config.yaml
train_examples: 78125
hop_length: 160
parallel_block: false
pooling: "class_token"
loss: "binary_cross_entropy"
learning_rate: 0.0027
eps: 1e-08
adamw_lr_other_params: 0.0013
max_steps: 26400
epochs: 129.8
Rows from block 5 of a small sound classifier, named by matrix and row number. Rows with one number belong to one neuron. Each number is 128 + 32 x the weight over its row's rms, rounded and kept within 0 to 255. All counts start at 0. Numbers have three digits each.
After each neuron's rows are labels from the 100 clips, of 14848, where the neuron reaches its highest value: "top examples" is what is common among them. Only what is clearly more common there than usual is listed. The data: single English nouns, adjectives and verbs, spoken by a formant synthesiser in many voices. In brackets: how many of the 100.
# fc1: MLP up (model.blocks.5.mlp.fc1.weight, 768x256), inputs 0-63
# fc2: MLP down (model.blocks.5.mlp.fc2.weight, 256x768, transposed), outputs 0-63

fc1.724:138127122057098152111119148114068139139078118103181136161140151108118121114102077028070092124129104139091146071162128116101126145125136098148135158160080147077128131112196134116114156097115123
fc2.724:139124124138092159132098101078130075147154079117182124153154115163079135136210151058142108116134127159116156119118151128176143078083082141187168173100069077158121076124206116140172128094168130
top examples: voice: low voice (100); intonation: rising (61)

fc1.749:179160185139187101132114153146088089112125189093157123156150136121104075112065136087136094127145103173182101096175114100117110102134149104078149165121189120196127084127135173193134112124082128
fc2.749:112104095116101117179182144115162144164133116106156121113078157180150145101255069132082151121091151146167109147114123147152166177159096141162148122097131147116181123154117128043092177145217099
top examples: voice: child-like voice (57)

fc1.397:091158127098129122182153157070084066108140149158142203119113104202160110082166088070131135154125109139068155081127186099150094116138115126144156169132138096127106131097171129122101124166106050
fc2.397:161209149112121118167139141086108119126136098139139156095171126153122148134255111042155094125099106181091131141127164112141164107113115094135114132145143118132123091150132181126105150138126100
top examples: voice: low voice (100); rumble (35)

fc1.29:127115067140137117160101137162113093144130158095124093112173132064099158122076132147167103088117159127098144161122063111117121156134158059108121142060153206181125090085091133156135164119163156
fc2.29:160115108131102132134137162144061156148098118087065119165106141125110102109255132135098120102090127101155134154143071095162131109113170114162186065106176135139092144118070142119134125106136134
top examples: voice: deep voice (100); /p/ (26)

fc1.154:131171137166118147153151149184156126059116138125095138141205153170113071102095108066095137115107116118195094092114138115158143101173108139155175134143098162173129128100158167094148111133133135
fc2.154:139169132143087092125147123153175084102114082153167122158121110190099182079254127087179116183040106095153108126098061148130095120101088121115203122124138064133127140110144112000196138154159184
top examples: voice: high voice (98); pink noise (34)

fc1.585:118202129174143103125110087083144160073128109144168127114106096206052101114069085111124158114110139159102120138125113150072148065102095118096075144133097135105163150169154150153103142116091178
fc2.585:125163120104173136121135134123094129133183114109114164198125085202144119145200057067169113167129119084118131153108172118130159114127147166129162113140121087173179105064127095189125087053133126
top examples: voice: child-like voice (100); intonation: flat (53)

fc1.113:070123170118127150142182094134159152164133107108111126100114132112160177075150139219171153091069166110106124139106129100131123135124122136110109052091164177112119157138118167140084133138111078
fc2.113:127144074126123172155157124077192127126164133057112129094110139115127130181255135128104117133095146129135197137115137124098143145145098121110160157138109074134179149155079140087120186151152134
top examples: voice: child-like voice (100)

fc1.758:125106076121157115126099100137130149194142173116107091172112157080085135142096171151143107052141167105134151182130035099091094189128166046083153127074158185159152105082087104151146127122127143
fc2.758:136117106149123145090099171149100130136123087093084119151118124090126090109255123157055100135081176152150145115156095079135136137095177109149137097112154129106107180123079109147150114093121187
top examples: voice: deep voice (100); rumble (36)

fc1.105:101132144125140209134161117160146131126143105132122095094129153106150140139122192187191162101114163114096133153079119161122120161114132128099102126109121164139106167143122145156116139090105106
fc2.105:154112086092084158154137116053153184135132091075130135134103146105116148194219078137084106124105179114145162126110124129120150148159120119102140160127114139125174116187098147092147173128154145
top examples: voice: child-like voice (99)

fc1.543:121079129112153172087146142163161171144125096125093129098113148064150086166201169214192117148142151116090145183116158179084134106108152147107145087088148112166101172133084123119138141155076141
fc2.543:139120096137109193106152118098106150121165139131131110118100146156098131172234148171163110107137212136128127129061138105131094106130146101117133157126133089126151075115145125123133103108146114
top examples: voice: child-like voice (81); /s/ (45)

fc1.242:081164137178118118170208136176124121152158225127120114065109134121087109092129101125110169181202152111131115131127117103136111061138116117093160107167149234147106153166107070076114107145079120
fc2.242:149157164171207134160146113116103114094099054146185149147172138171141123068191099105119126164077178119171146113096133151191090112153147107080153141103093073154187147097154127161138174151133153
top examples: voice: child-like voice (99); /æ/ (27)

fc1.87:120184181196134107146108105127115134090099158142151104148167120152081110122090091050153141094160140176116119137106103126135191081126122128082121162162115109096148106136146091141112115105161165
fc2.87:156131147118127100105108125170162121120084154180145135162136087172091140092219100049222133133120082097149122136108158128114127101121121140144170115152060111202164134074129085112146113106162109
top examples: voice: child-like voice (77)

fc1.653:175202122060064119114112101162131165104117093145145121139171132120111126125103131047062153099150086144187123111163171092121109136121145124164162095176062123148140086149201109159152092129133143
fc2.653:131135113147051149112144138123154118176155086106169110135112075183100122136255139136170118159117085124108114087147155097159085142103101143182131118144091107165112043107172053112157121118205107
top examples: voice: low voice (100); intonation: rising (54)

fc1.370:090103177126129193132170117186120154135167098121136120092160176102131150151077156194179127089126132093100102127089200162129119124062108177106095074071137136140116144150084147158108152115124123
fc2.370:129131060088086146146147113064150151153179118074117108115101150118130131188227153143090116122084169111126133122077125133086197170158145111118146125129113102111175111148094129093114164131177126
top examples: voice: child-like voice (100); /ɪ/ (32)

fc1.505:093176127134072134152090127152123115109183059130138146155110148096136138135110178137150164125059178088073135179118184161139135132092122167135069094117105153117104106152130149171126127174090155
fc2.505:150136059084071136133103086074140155181161091041118142108140148152127094171255102145103121101034122131126148170116127128066159140145177110131131060107153096109170134119094119060167121153141144
top examples: voice: child-like voice (98)

fc1.471:106184113185186180191155154109119192107124151120112163147086117113066108132033116092108183166138140072078148156121061136100142091129130160129193137105179116160110111136113129179140132123098161
fc2.471:128147127209184122146130135139077092124081110178201113108141130116118119068183082163146095158098134150188074097087173173130118158152147152086137115088116065122142149109140155139121160176114118
top examples: voice: child-like voice (100)

fc1.38:118145171156147122142173135154150139075086115124118115132168143171083083111072093119081157136115087159171115096101139128167149099180122130119176101119128134141125118098117111105152080147161133
fc2.38:143141111148092133101163130175135059086097109160168098177129109162106144081255139079185132177068126113192088118120096142170079132136100145108129135145131089142091144102137104047198130127153146
top examples: voice: child-like voice (57)

fc1.443:106120118145141089137119112118146124125180110114162167138138106093131096113141093199164126101055118129096163179123154121137117176105077102110095089126178149098117120127166148186140093117120134
fc2.443:142124029102139138135118107044133134135177143105074131111109145126071119196210137077106130131071163103142127154086115133102164148147154101142147121087139090093193127123063153068119164129134127
top examples: voice: child-like voice (100)

fc1.214:099200243212142112107111069086138074112120145143144096122137120159067141116090084062143149113122129193111100084118132154156206102170133168145146114136105073113113139102133146101137081141098137
fc2.214:147127127143114147116088137158147104089088117175137114152165044107098159102227127125203157147106115077109106144142132128137075123140114126095132148171128091165130145095166097090131094097154122
top examples: voice: high voice (99); /ɝ/ (47)